From a checkpoint of a small self-supervised image encoder.
Model: 32-pixel images, arch swin, moe expert_choice, depths [2, 4, 2].
Training: 6400 steps, batches of 256.
Rows from block 3 of a small self-supervised image encoder, named by matrix and row number. Rows with one number within an expert belong to one neuron, the router's apart. Each number is 500 + 50 x the weight over its row's rms, rounded and kept within 0 to 999. All counts start at 0. Numbers have three digits each.
After each expert's rows are labels from the 100 images, of 14848, where the router gives the expert most weight on average: "strongest on" is what is common among them. Only what is clearly more common there than usual is listed. The data: small charts drawn from random numbers. In brackets: how many of the 100.
# router: router (model.blocks.3.mlp.router.weight, 8x128, trained with AdamW), inputs 0-63
# up: expert up (model.blocks.3.mlp.up, 8x128x128), inputs 0-63
# down: expert down (model.blocks.3.mlp.down, 8x128x128, transposed), outputs 0-63

# expert 7
router.7:393482408476429506489625562496470540449547486552432499440588555566427472564532504525515504552483462510502451476408538545495435499444479539575520465505485566459531459425546533506405514552439456
up.0:505561522497496525483372425550505481415503431428419466474516520492427534436594528546466512469452548484502620497539595520482420525431477511513530472480561484547516502499477485486601582515491518
down.0:496557555502543418562435492438461457500497445494511450460427406353544520547434489511552507473498473533536519555533520537387452551579460526619484480574479440502481548544483526461409466472516522
up.1:519482555538393492520470427528495558552448532464557493472582451515414452434485573514568476533418548562416543572423525473495620516548523469463477399438545461425511478478496518428488533407448539
down.1:502498497508471513592546462520504455520527466580473444519467590503485494479524463429483495511455517518535503553467507549541406470473489493534540476429521615485494483541484431524479432647434474
up.2:560461522420439606493489562531421434484472516424457551520453519570505443523561550466426475517521538491476558499531436518429448420484565619515514495550562487506408527507473445520525369525559504
down.2:498499554558600453514522422565583545513441539439467479503471357524510575550542397481462498489439516524630512485575523453538442506543427446532559479585498511466535464547474468406547587503459499
up.3:488564452459553428571516543462441504541571544592531465451479409484452446588469575556541487539544544482449511554494435495526508506520456530483475420530472359524477461566499491514508473494410492
down.3:611437486533553523499455529465535509584486555451453559483520541519391443476419591436522480411563518535554575645495564445445508502489560443465553491514569434476500447431497580474467428415420499
up.4:491507450497488506569405416422555480503466442483570510413523493540452519454400529448467466605482518498461539586490451508458494415529433544516481511528546506564530498539572551575453487414545397
down.4:518550436511447438580500612501488519474455429519474458477445393451421470532530500481517603436515457360507581575514487519503529500482520520470553439556383546467528459432439444486515592520517554
up.5:577428518455570523573528513533449567536436526449545493519516507482531496522433565493483487463518543513538497576517522499499457543451465570539467470449474469513477474545515515415597559510527473
down.5:456541417531512504443496456523480368563579422521453489597399520484559555528632526460546490451529576529530449503553551421558504492545580463458441535546550516463511516519562514563491436439542536
up.6:525529494506489574570473460499513634428455504567528584423487544513544516425439562479457522529518492497416499481524489543455527441415487479551433412404578553523570467577436434497501445556449492
down.6:524525418498419464506427476548490489601466532448419609490484504522494531554503433571519547377430502442593458628496497599499486515506464531508534518536568516496413529440534484458549553503503489
up.7:506508517512458506468515392520480534469517566469583572457499481580447424437464535457585510472473521498515506566510374485519432544480531412597496420397631518462429471454480500505484540486467527
down.7:536525432510520575504456512473532499553481494543470496464501448412517469489493497489481553515459530570560546502477400583526493515555441490597510496502498526533454404571513365474444477619479466
up.8:604563493425478433515520554494526461505427501532474490424462364507467497425494582522504438641439512450492543564538581436413536533436430492492531486409522538543567515508405452505450373528539534
down.8:461529496565462500539414427463500464437554476531574471518443502524466556520423398572567503506506479580540529493482556474469453500542443553417439553472451502610527502520567614419472523479442430
up.9:565551571438529493601494593555531476651428430487469558528442516457422410519500525460464539507433511446580473510464423478498579486478506477440513560576469486445572481568502528497487430450503502
down.9:514552397601468576441516432520503451485506487385569527568465503486460494494554445517437534473540548460401460469477464494454482558451499575573543518513547563536473523579549565552548591575478466
up.10:479463606460518458464512597500522521554409435513506447542454482424553444482568528484482530519579449435470561576501455419442547490524543488481512495433504509446479582502484499517614509403517441
down.10:424506405521402615560539425557451426601539553545440542469534546522509593521502505500530540510482464488483489478525428501487476488456556464471515483607533505544541446557478622496499483486531562
strongest on: heat grid (85); items: three (53)

# expert 3
router.3:481528533447476493541497534477556530544449528471465434525537386318508453504551554531474473475468457544451477544451521476549478511566514516479433610448475481592623551484558453443540458513550525
up.0:416615522450522552521402433501544564416481506478539450458508493485584477492479507441440595505592482521458509457569475390397517453484505449510525418534455422497482512527517571543550600496526489
down.0:545532499487497534340471474457497437471496455513485494496509435426433531445532507583535543492482604517507447491589534577446555456526581509593547595513569473514555499421431498515517523499592521
up.1:419443464580477600444493446485492533510510473488480546427524524507463537516497437499498468532561477503439593468535458487528513581500642532443425376479490505459497478470604463551487523522543548
down.1:526502486490422478501490559467503460456565547528454517496540434526491505502570500472431435485454644473517471566575510444614543452429577539503473525508456510486530494456634443499556548540482522
up.2:475574626493521422426492484601510517582428457453454521460429468529501507409439422434508534534488411461582501517509436582496507484531531541490499463533503557493527587467498475566519518514500559
down.2:501543514424524540467520521509433477484614498563460461601506361562533533525575525447484532483509481427490543509580547395480498464434513494559479438511557493607545485591441471522474536492431503
up.3:584496569509429496534460569462407492514565584483458579443463520589585460569468518480534418396541487506437419430590511548511530511505434465488511402499552474523480456544501511479568519453546497
down.3:570517373533405466524421497488473488408511458501488559506521470522446398406505511559566506431530539559460487424518453537510463489462507602533495463538486508625491504505414403491524499480534586
up.4:520507501464549480476510589453555450495487611559486477516484485568548512515422545480562461386524413549490448527404583436565511509398476493542444592509557521516459498525483470527465569526415549
down.4:429451509532562505492565559559485493484537446496497485468508585441479528493459467437494548564535482419481462549501579483567526570439497444541546459410449478456397532512517518554484509380509535
up.5:526538524398563493491514429546521558554510399485498464527442612506556416424472490514441589567520410456426485515554585492570529527456494483531569531400557490417514507500463484439510522528534525
down.5:395510436517483479505472541575521508513503523582472509491529439461466455560505526450489615654579517490529519557496504517504548608507612452560465524499531510581431555537488448520520364513477567
up.6:493519526419447483499532473515482577533486555482623499432551490464450520560480462465510559489487426396408464395521541479406442468537540431590539498577435526528483525478503534476545558466504440
down.6:551493475617508469422464433498543496473530411470453481439586494469608525452475556545482486553486502512589545517515530489443554430495508545554471538524509488477541447601535472529506389509571501
up.7:504488515495565442443523478576467483507418590450515551469419553529510535500419487506528571492496507518503424491517492448587392509493512464499552470508580393578472464468534472499432404446619445
down.7:540467518473486484583407518424607513531564538458564568524480534524500561588502408553482510458543469520423504521614458469500469570567501472470512558510500442351561514579429560495517580487499520
up.8:502491540479428479478420525489403477468452560470475430487481426422493459570474516532451500546608541429526503482530492426518514479546506480503476505514448491543476433482470462572575463470519566
down.8:506537483545464561507516503521530472555437471493516554481608412461485531467564454471408461464462582452473503500545440497595457474438544476476528449508526572459475532488485519417535440473517503
up.9:454487510595471444519498526516357466406550478405566410487502517621482524422540456491457499531518600569543503539509484469523478503467539467514582527488545510487477485481473446506417511564477537
down.9:515545546523464451490466480493493560502509435447468569447519443574479416605555498484519381413510474513441453448518467533453540517483474504504504549442534504472474516538489459534566468425594524
up.10:526472490447430550421468471447503512506626451427537455465450494457456531432451589468575533510509457580460502489586504445440514450585560419407420440487504585547514460532501527503454620591591517
down.10:464548470533458489504512513595483485567543406492410585523565476544518445551531503496482446485363520480505429445427457584555546507421551436522608584530531464528551525467477417567552454408581536
strongest on: dark theme (100); items: three (37); radar chart (36)

# expert 0
router.0:508508502513493536483547482486499504453525527546506496566434423570486435550554541459471472477430507534559477531509517481485510468466514512475534427566556558449435423491515434508617602559542516
up.0:424512484520529529526435464522472493482575583518473543460496423543426512491459473449478492485514530350516455518487536523506470601394523537477463548513455476528560427474547627559515583568492478
down.0:583484545444527503498497484508491523593566498557470572501452530534527586447504492513523512568496435610462496538473579486554565428491459412564519492530412454515546632457541506478374550524450526
up.1:587464573498494515484410635471451489408602478443487564419526453541546510471459536406429467475454402548460497571537517485485425487469564495431552612461430441516549520483534414528475521462518493
down.1:501549511546510487549456522510505579502455503508518479471480515472358483527382448458467557510549459488461549505417476497603452506546446499584522485602540507509506540519546540438501570485535462
up.2:484400505502533505519508497524490532505464439551504473463533473473462560511487520497542533441548477479529556409556461416429444528559531592520524461481465476495486401555519431522487581597576530
down.2:457572493520485543539436494494515509486546486468458477554482545473486553478433426560481542593481547443462550464435507600499562562596525425516498546389574480524452522497531530507537472488429432
up.3:465562494480452526549592501488530499461566384421552534634577519484515527448437509511531495499492464489525486412406487525549427449507550537577456487533490498532503440391372578565478570467454511
down.3:399436494541506490523518500476471493506548567499482515449422574544358464478513511458471534525536466464508493483457454410496590539580517401578446476510515536409481577505562411530470552516398491
up.4:518595502563466510555484410418548432513529499592533537494462405428546466528537396483439485484494509506420570506574492509530507531572437480485512507562508459520548452454404482439483486508570577
down.4:486520502520513467460544571520521560458533463524506476507477452478482484524494484490517529492497566421425476518452529475506536439501504483506477451432468542543545512597482410575485514586493443
up.5:510423473535480425566517551488501503545497581535453488484558464460517542493478485393452499592489529488531483490474513499520467501549453561492513539513497553473472435548466480460503508387470500
down.5:560452538529436570619537513469410483496544583509440534549477483440523525483462510521584499339454532510485496496552491569609471533466506555544427493502587459536465485488423465466571485569504554
up.6:461547445548473447470524514491537598520427511490508431500519498407474544506555459599421568494509526533560517438496475480477443440437476449533599531541426537424442518432459494472421487480609535
down.6:531476428538466551501425515486488382574594393572597427423567499520504544476471547533477523563454471453466514518495481517458513485561578538501493460522484496479476486576500582500543554542413494
up.7:496475441469564437520476439473541500413449494567575492554527542529480533403461485442451534532523385486601438558549427453452526518507493486516480527544493460500420570466458528518525468494573529
down.7:432472501503386546487493491408530476538463490521454509537474512434491499509480510533550441507523505554501517549528528615504375442478470465562485557509543585497476506495563478445390494589473505
up.8:499499552532512423506454509452395465499519545424475416502584455590547485458502575536541493514609514422517450567550441398499508569574440415439512509567433538546436473493487485471479502345429462
down.8:559441471606527517492539531482499530500592507607504487476534461465514468485466429437508511541513567633458462493471567570495515420482581466542561463555512555516542494509455520540580585574441575
up.9:521468503523515441505537451523447569587433537451443468475501504614567514506430610387509524517541466475493510615409513446419518551485596478558465401565505513458489450622455527480470508510595557
down.9:487494435536560566460481471523579449539533458547560541500480456623622432483529386502511450487498500478484493387554536504436548493429461475469616440421449512451482438395573461525552628475444499
up.10:536540493423492565484455545448517530458486590460564494598389485500419506481440495503531477474450546503530446490544483474548490499501571540467517520576443480476567522429571523586528501556498471
down.10:551526499498443521377459551549544554553455481454510405466551394485586566586479432480565427519498445497490456470576578483453468593437561516563495462516478536425438480534507501475475520486607428
strongest on: grid lines (81); rising (31); bubble chart (27)

# expert 4
router.4:530475513522590479551463472587533460449476541595469492591442536404501490490511547552553533553471444586407547518497504585529464434526424582495527447547534457505425550508507427546495374492489390
up.0:603564460479503543490580429541450513564584519422569523437580496459504524428422369505464661523531545429485500458540506525606506559507452521465501466554468471445497519477478539426484502458529536
down.0:437499448518507454497486521429504562498452534540497487439518446547518497536495594492606448500588474451538566497503565398425533423575477551461478549556482539487594427556488482460492456416504512
up.1:539467492585513525552515558493537500484394456480355568484480502391497502499515399541488442594615512453433603519435537473504511506492536489434518489569451544555577497470534488524522575460403502
down.1:519635462464458437498359469434524446466569431540481527470584489495491539519507444532545552436513493504562453535460471569484476547495448465466522508459577448565465559597471516467576410529480513
up.2:515528468621484528514448512526478529448538521451484572412503479590464501358482512513397508548443477531532487434571492436451485449453493475531517511485519485526530439383493544501482538557466455
down.2:489450563439465469527450500536609502581414536539425477440466519550521464586513499529520437399504516527520504541528537535439455544427476470500451520514390477535573560477520417565423479496544470
up.3:484509472562556449520543421483478523499499568471498522516446601549510539528485442479478528469504553456421512521359530510461540389451470481570517483538479532489469530637454577450434480451439586
down.3:528435590395522477481522510510526519504435572543520549505501403457495520580423566540506409557523420487537458468556551571583468510476484559438510515518526472520524477447586408545543503513497452
up.4:455529521507463473487471371522560505514521489604531499490578560531585507529525559454484443475542531517425495499590515482494482475421488459520493475520430488433491471553509509585478467488574414
down.4:491576444575536462547476430407513473476505494495465548580472452521490553402427471530527511546501540521585546547591527474524508492507396491529563470568540588423488463491399465446523526565443537
up.5:555493426370543494568516513495490574571420500517490442498518547476632522523498638472561561541526463495486497525493576476491534488482398517563528482457578546434478414519532485474456596532431481
down.5:495448572520498383505504430580482586404555392520544519533467526481509453443494525371423449500478425472496501529631483506577515489435445430537562465622474518481479606422555396503518501459468505
up.6:486586512458439441567469504452497431549501414371469525401562459503441509473496473506501477491453402588440453517485424492530475488515510557570472609472559521449520503509427559491543527491620524
down.6:518515565524536467472506513499490564582515501497439429485476500501485509467572535430430514496504522523410582517494563470462496607533456489545520549500478555348417565580446424591505513469494555
up.7:478549499406488579474504560424528514491532548401550480469492409562584459426463434463529470484591525519516458445368534463485496513513534568540526520572410574502475563458562491448510578520476565
down.7:483499530447625542544496507494481515500442499495576486521570510460495580609536515479425547473414500475476528504506503443452531599466546548506469439607541534573491458469484558450393513518540476
up.8:496507574444476410543537515497539395540444472433457541605522519503475568428632572530473565538530448607461444472494516426500476497471448513541444469510509584551480445485526491480466548494481467
down.8:465519570517521448461510420534579579420470504525500480532531493540452460502408502462532523504479488385561533542530521473497496595533513376574527401500469501462514560485537507592480451428464551
up.9:430538624503565493546399346525476486413461447561485529544444590544438561570534494474393407544534537518478509490517546463478493536441402486501526581462511553468422489566482480520515532502475425
down.9:532563426542497536592521549507532429424549487591476454438572423516584444445519456558476499612469498425601480522537501474543492506473494571503542438430454495447431491489497600505531524416508595
up.10:472474502514455502495532488452489491513549486436497559447515386502420608432539477491525557511503505489411472541556410464430440493472465558567463564515522541530534531570594526407428514565512536
down.10:478491535488493578541548546499568475522449557520421488491448521483438485557443502493441584549524421449610491471429451477522547485535550488521509456493532617577642489476524414556448490416477434
strongest on: one colour (85); flat (35); step chart (26)

# expert 2
router.2:535535547574535453511424453513499487539417605535491566441454484477485598429544420557507466533654528482480418400477491450442514448501517447524490435398473435506480513500441461519581558508379530
up.0:457516429523517506556556385492562432518440547497441470503578532509530410466440529527477507483453511558511453516530370461499509423516572600504487528490510526559513456645531420466510572444558482
down.0:580481484491475538495517491457441569349528446551535464595531535455466519516479505414597509536485485539513505510478521588536581492471542450447529423512491501461445562377459506448524524575418552
up.1:458497591508502477487524548456430583468529416470505602506540496547406403476460528578470450512493492478545475429546586521533460601462538503516562588497509400460557492537528416430435474517439510
down.1:466466563435552627512565549478566447526509546449511479397553544533604532497501531433464472612430531528505517593441501438541452452391450548416497484535501569394477542485566508531550462509517523
up.2:571536485462417472456545536455506498480517467508532604524480541556467500505554480522427490442425541416540454511407527434557491507431458389506532478532514491566500562536427538523544520521600546
down.2:497464548543571582509518542511443455445508497447538520547440463531421470551461484524518468520463464454576493549506388522574522511588426464478521512464451589548531434496484430405578565534491493
up.3:480477481502406386499564483567542499513475471495537519490580495539453540488474493427494571453480463455543516503520546492534401477471489497447428548511520577463493624491546503488549472435464503
down.3:466531489509500563495562508453472506442497476474520509489491442563515477599555544465521409564492525508565625446523494467394440551527519449440451526427494465546631440418496477474535490531444547
up.4:576505519483426541486457519467603543480475525519463474534441427553458537511560512528404604539496445542456505388525542481518537453489510458462600465540503386539413542544507525529499608505525494
down.4:449575434445569573457483512460528487558469480449512571501462557528584537443507556474488465562515507459598469624518430596556485488440457522480469524532498537431549441543499519486463424588571587
up.5:408552515576495574447514470584471527483438528349522493492480484531490480514540531484536503474438530481519467496523388457564521644458571557428534532600513541506449463556581585483383540457499455
down.5:544453510493483427432406489405445588508619456535509532494542473466535505479481481510512504434416556521498504566483532560628533488468584520594482430446602550483512552523430501552365509537556495
up.6:458505523520487519531500397524404480477403493471401527601519551454496546551506560479470456530460431511581396422491588571546514520499443521520430462559534423550425498529552475576421477490476496
down.6:474463458567505507502521499479538503448416419459466483496435452486588491480575407585353487490493576464422542507478491483518568425586462502432511572447488502496450531460527564512499567546525546
up.7:456441454536502543512486498512486399431467509514528511558458576477547427432523485543506576580465535528576504541452401602463431570573495505482450428512538528531581418525584459506565462509505453
down.7:467537447462401446423492515418522497475522510534476524464544522395389583532565433520418560533482512464446524418360533511504471516551503541498573537421479516540481584590540553478550623486493438
up.8:546521589563464542554511439469392497478448381544496546448493611561506536457556451501481448484538518564443492514520525479500575468520430474532484483547477478515417470590441570514511440547504593
down.8:594523560482439447517512444522506478582532536458514570486531450465573535551457433546414497521446530446531450524481471529499442441530483468583520608422400534494474526583464487478481485446499476
up.9:509371508517462514474457502420602627562461566565511547491521495462495513477499558556452497563463492439509489523550549489433400476469446552526482466465621493644531478533528467523443462457501523
down.9:462558508545532554533515430423494456471575514527497463456574498559544490528561439486520477423507489557511546501462446490503513576465546412439576559567495453414474476518456487388555455500523523
up.10:567440441452535411585514586625465515514541464506459559436593445494488493454551513429436481528364521504455454469431521551508452466490464442528523570475532498467474443521508423592533536478582475
down.10:540486528396554536467530425493456496487454452545470555441497585519443493557438509537551480454445412489429482507547528533575508580485557556411502489397593489514518494479489449550589551573589500
strongest on: area chart (42); pie chart (33); items: three (31)

# expert 6
router.6:540451526486460518439539539447466501528569484456586502411594516565520547504390474447479460524462571402535555482571483517496560570527538405507459549454429528478522534530452569477442506450539509
up.0:598548504477545560484499446566519535447461480419503491440412503383499397424538423513478658534560504503479510547587527533544561464501441516485522466537488491508475564553536521441588457473550414
down.0:371489493514509517525489524528484469502546423483461564455595553481500508506435565533506494513519525430512477415462504488537545536448483438503505513353505465459455510426525540505505462446505485
up.1:574526561458524483524561499494479566430486506430501553455528498464574482479530524465560527497536429510436507476480477346471478505383460508488609516540488509458449480595485515496517438504453452
down.1:477464440484509490507508518441517506480589524467462515514527494552457554486485505507544548451490612524586487557504540480453553435462484465502523468456483475412396507473482603573510449497463507
up.2:400539527486505553530455554526395610476516526491484438517570430542505519522437549521532521409457464518437483544455479458587499504521495543419513474590566529470401544493448419542483547450537465
down.2:546468495526464511481484464508574403530470531541477481517653561548447521561474445499514431477562555486509587528510539506496469485510457588505486474439448463516519418525473527532488495564536536
up.3:575589430505548490543560554459501550522613509476443505541445461478490495547523500465502409432498498485489388518503447468537521443537540527528443500512595484538591501475500451549572562468520570
down.3:545516440425483477519551520451573476499464535476493439451566425482527431460552553486463513526473454467555466596475511515396468534555468508570485523438424482447529517460545494495463483443527526
up.4:574470530564506608530530457541448418535488429600592426394584517524505555524463485524522454498474521503481465537492487431523491428501385495423441523540500457489432410534457500514513466497526593
down.4:470478449578434449485466514538505541454481469538585374506536549452506499535540448497439491542494461509429619540482431491427501493518532486453542597471475610503497638463492415546511524432481438
up.5:598517543478452421484529508466480475393492528514443553413515490482484540487526521540411495510499523411416485449472440552352421516549544583628603598531459500505521492594434510430505434514447539
down.5:482368519478536438556505493426447465591462516444480539500459546496468541522548482476494515420516536528378467493510490490453508461544479490485589497480535432475389536504574546547493605452532477
up.6:478402513476561527507429388511461501579575499493538598426469489487497497488453426589528594517493450534499486536441459515536467489417560533567521583435633466441505482426445549501589465531571515
down.6:465516532566444493458505497538467552486418510508414534466586537509480497463493520443585553519570471590537407535372450574454571468542474531530350581486464517493463490562510528439531502508475478
up.7:485487504445529498512526485586515402486519476494444515486469432606449516522422487455518503444533394490484475542528482475468388472588512536461488608465560457492520530555552437495516444498390598
down.7:529539557491505520435408515435479498421441494456540418453523506452570538516517485484477533459467470522526499439537463610533509589451531482392561464480478478389528631484492539486440577512607440
up.8:428422544492439523506534556453524490455566473581446534556541549551482500554436491544489608506395486560473485543536481449441481470511523473503523586503527526499460468560535521565404440533566406
down.8:508528612472550550442461489437493408571513441511482549475544567508411441459530512507507483475616512477502558489401476452569503550481481461471492443526485479451542468494461561546563449553525579
up.9:631410539441487539524520504559449435539466505500552514520489453600525503438480503441506561541484415498489440551506509429509493546572459530564518429544504475515470479566535488524480546476499544
down.9:485597523489519471558476447523470510516527551485477449418510455454600518510515508534397400451530526475418440540564497571527503604465518448463538604392437482512536497452528544468414505557472545
up.10:502526546404601545492481452392418551463486485493496605448550527544520482426476465531454553542470439455464448553493636529516543489483473570560506647464538493534479479507456455464547449517566519
down.10:435463440541466525612515487473482476554491583509457521490472464565483421427522516572582491428453524468458426581546428498527522456432558488501514427424568534466518467516518448528543559528416493
strongest on: items: seven (42); horizontal bar chart (29); heat grid (27)

# expert 1
router.1:493495465580512522495400445481420439528514416425550532523506532499539480526483489518570574430653512423523527532514459470534569541530545485477406458535447503427467504553567598414454551425460543
up.0:571489535465452486497536539525571414468442518554477498473510511556568583511409470528536409558507462397411432465505427519473545527539545458514513542447540469502546512515456574479583501488455513
down.0:453534487447561459496555531479356449507543456437476468523516490464412585532485515588478487445428500485486498449496526466585585439560502470553474607552440536477532565510480493440466431587398472
up.1:608543545521478515541466481483439566506524524527590537542504570421478553504414439528424530510512448477496494471568500533557481564603485409510469506504522424513495435490362554443498488530508453
down.1:486479525559481630461625450486565543518491468494419417528511459507368428603510508530552440522496440491469427447588592465528432530523519559441558497541525481462436526395523563526526520412489519
up.2:523453588481573555520474464517516495557453594442461529448452525515479446529503502545379557534481516546499520515531594564420354579480542531419532514491454525466490547558493400573569505493563477
down.2:479538434544448473362442543498491534460499526502413441456489499475459550408491487448524549581555572466460507434514511440522619515572542478526472502463530482517516490482547437425446536456446542
up.3:595519580443497451533510558521411489488443452510477566548491539492523480427517476556434544550490522426434427482441521452571445491470516509411486521515466488520518481616487439515468460479464413
down.3:414531459459517535458481498541557432517516491535454521549487572504407579482446438558472456559475507484530523511446465474507569638571429439442519509552366513504616495515477423505551484425519491
up.4:566589514489461524445479427443492589474470499588487519482555439491548479448501481496541471461619477571602555496553567455425492650568531528432474497444461456463537478456454472465485465541490519
down.4:525454558359648520542590512569473467594453547518481534517515479542588527563456586553500456563443480479491497483522579579485509466509537491478530601445520459446526515506492462560510430527525478
up.5:509506515450452528476519427494489489508518542449610498476496521520496518575513416491609455548408505403544517512533530466479517504492484481585568502514500491539491437583509382512454559488430451
down.5:431403429561494459509568465458588517607559482501454455534532446465484521523548445582469458444508507540476564511451621454514501438521411502475572492569502511538587455501421480524511597483440520
up.6:488531512545526557489466456557557520505539523515494501504476553493414423478448551552468562516480548473488426594523450474496528490525488515452450569397425508594551518568489475470412526466629439
down.6:527521538494470539469649505527487480522469450518525447478493536524404467502489509521509533526538419501633581431491511450467516486507496455463492405538488444471545485520522457546533469534533569
up.7:498535501582517557466487410446514481551552529535423464551521410493592479491507515426493524453446515457508462460464501608510559418425479555537479577399486437547463493491568499506560556578430480
down.7:395497521507525447498425472517593543546450463511494531468498503479458506582504533485451523547541471571507515512491431478407529525538495434579429521416517508621590511469394407421453416461519539
up.8:514491487402448570494421527513540460582519534503548471531421558524530536422479517584541507464410503516497422548503489516525550484471545549534440543616499549474567559551509449506460576479465519
down.8:458518440583548425393573466492566502451499417495553454521466566529531575463501482496531489541502493433476501451456630446475582527525512544496541505546425383518495405465533485353501547398609469
up.9:494439496444609541582475483489538637530457440539421507485525494489621515565562530489518580421513601477516491458497459554488499583448466526514484492455528522467429517481571471540435448593573522
down.9:470531530608476519454566536547522474445486458586657515493466465575435527456505481440479491558511408490534460427517486434428515403476524471560564505482499576543525614440544473514508525530397470
up.10:479521503507434456560456509545430517493476469548449470591529466470472501411515518499416486531480491582523554465456476480495559461546500494628533550538607444432568455482461524509425507487539566
down.10:470520505457474509491536456483548534452569520541585457594432517424484526592530469500510483435490482541478552570510428603500454556540427491391524527553495461482531553450529545467580612489546573
strongest on: radar chart (31); bubble chart (27)

# expert 5
router.5:463531527400470498476482574496549503549541406433476508496498583598531547437500429508514563482397480501560502539493498446462515511485599421494594576536514512520508489482480601538498510521550556
up.0:587472542475381475555494499501477507515428491402547425506502516518479544485472472493448495460475423503507442512492530521602513420542511556493435532449546513443498425530452411505464596508545552
down.0:580467593417529495573450511440396577526514414510591557564602484509531603454480422542544508468498420541473485508537581513488562487506524484511533412626504444514509472471539446467426447454413525
up.1:500422511517432500506456484496468432480500604438423454530511547632508478524510555549576532559465486510605481545464481468501514488487612474506500639475575601400507479520582467465461506477410503
down.1:513556471546521480511468440493546432456511434498564498522575497455539390453504449469484450543443530545486481451584530520554486484512450498360505445487518469522423430457441526423547559456514520
up.2:465486436492451582423496451514495489586372551445522485504594495434489472383455471527515576483459522472449512568516543456534530467517469535526497509505444579589435509393408442449470496449537558
down.2:498481499489515436493518636473495495510531480637516461507569492614508496576446412417474580476575461449411593473505517518490472578493598463497528404374472470528509487522425495569468478410554418
up.3:467532545518443537560492438499567510514490515503429493490492484487462496526490538450647470490489407539458500558506595486332489447434507508404590538512530510484564503481484506506620450487583507
down.3:460506435506560451448536591477476527473474556602480446519444449545431449530443512474557470504470494532452475457541469433557546477583477455479477487474434432563421550476542501457537511446469418
up.4:465593516603572495524487508545476515453427485498497524446482470494486522501474519523545520569465440485484430431550394462634558534477465601502469480621392502371513485498612587526456559507487483
down.4:586483434486555541477499526489450495541534493492590483489551549501525493578577421473582514520388497488475515522514518471468436539546553463516524539437496498565460450422465638491486623542461464
up.5:529487476485565471525538452505514451558506590465458494571459500438445482523558533501484505537482504535497474508550465483489521493551554434447429513558453490540520542519475455463531460444578402
down.5:457510479409443550478528532464517524475609574530442495501457499469482590444533473459496446508461417506480447550597515522534503501389423512534561451511519453476582525457525489519562467562474441
up.6:482488488511534553634436492434460569504506470446500552480431482539491526567507384516414511527506612516509523588536509550536401542557527518344471520500477491543528508474475485538448432510476541
down.6:443577542548440463565512537580460474441500520521495428505525473444505499472521470511471509494477467458472523558466522551402474448543387476470515579539458472416492545536463556380443468470428533
up.7:444476438543522542514446446541527562470425533530540503399491589486457452459490443451430501541454493553541472484534551511514545473573539590479536550458438564558393496387461511473557578461547458
down.7:514463467542474479367605504394474551531392506586535460529454533566554506517516471506553539444587395503416576452501512515502434536513506562519469418455552457471526505387473505495425525451468449
up.8:527486568495430485468444438469466463539517449454489518532551521568536521491475522510523622436477545376464524518455426393617488634479497550466502520511438439477497483437419482538391514498441504
down.8:501569557513603582491591559565566596565408529453493506496412493488420393506486467447381458568502543576469467455484606416514515487466429474545490434497548532499511531505505588472486517557465484
up.9:466458523501453524514445400499578508436423532434566445526478497502400539466563543454503472582520517471522502534612378598482453463557473525529462454518514551444452487628481506532480494487556532
down.9:446493482523509408521522583504441505497506461565515461540517460414500508522419533486570454507496466521468572466465553524489532497442558477436599542469451599513443585536540490504535436444550472
up.10:415496523491491401518497503500572558491447529429496537448557594446534379511471466543540548462559538488461469566439502485553430565530603510582516473611489594504515463543447568478493485532519421
down.10:458523451470537585504471564502525431536498546517435451476538557551467531510487533607543599638507370535440558555511474534511396518520575501510504553488476481502505516428398444494513426528522540
strongest on: one colour (89); radar chart (66); items: three (30)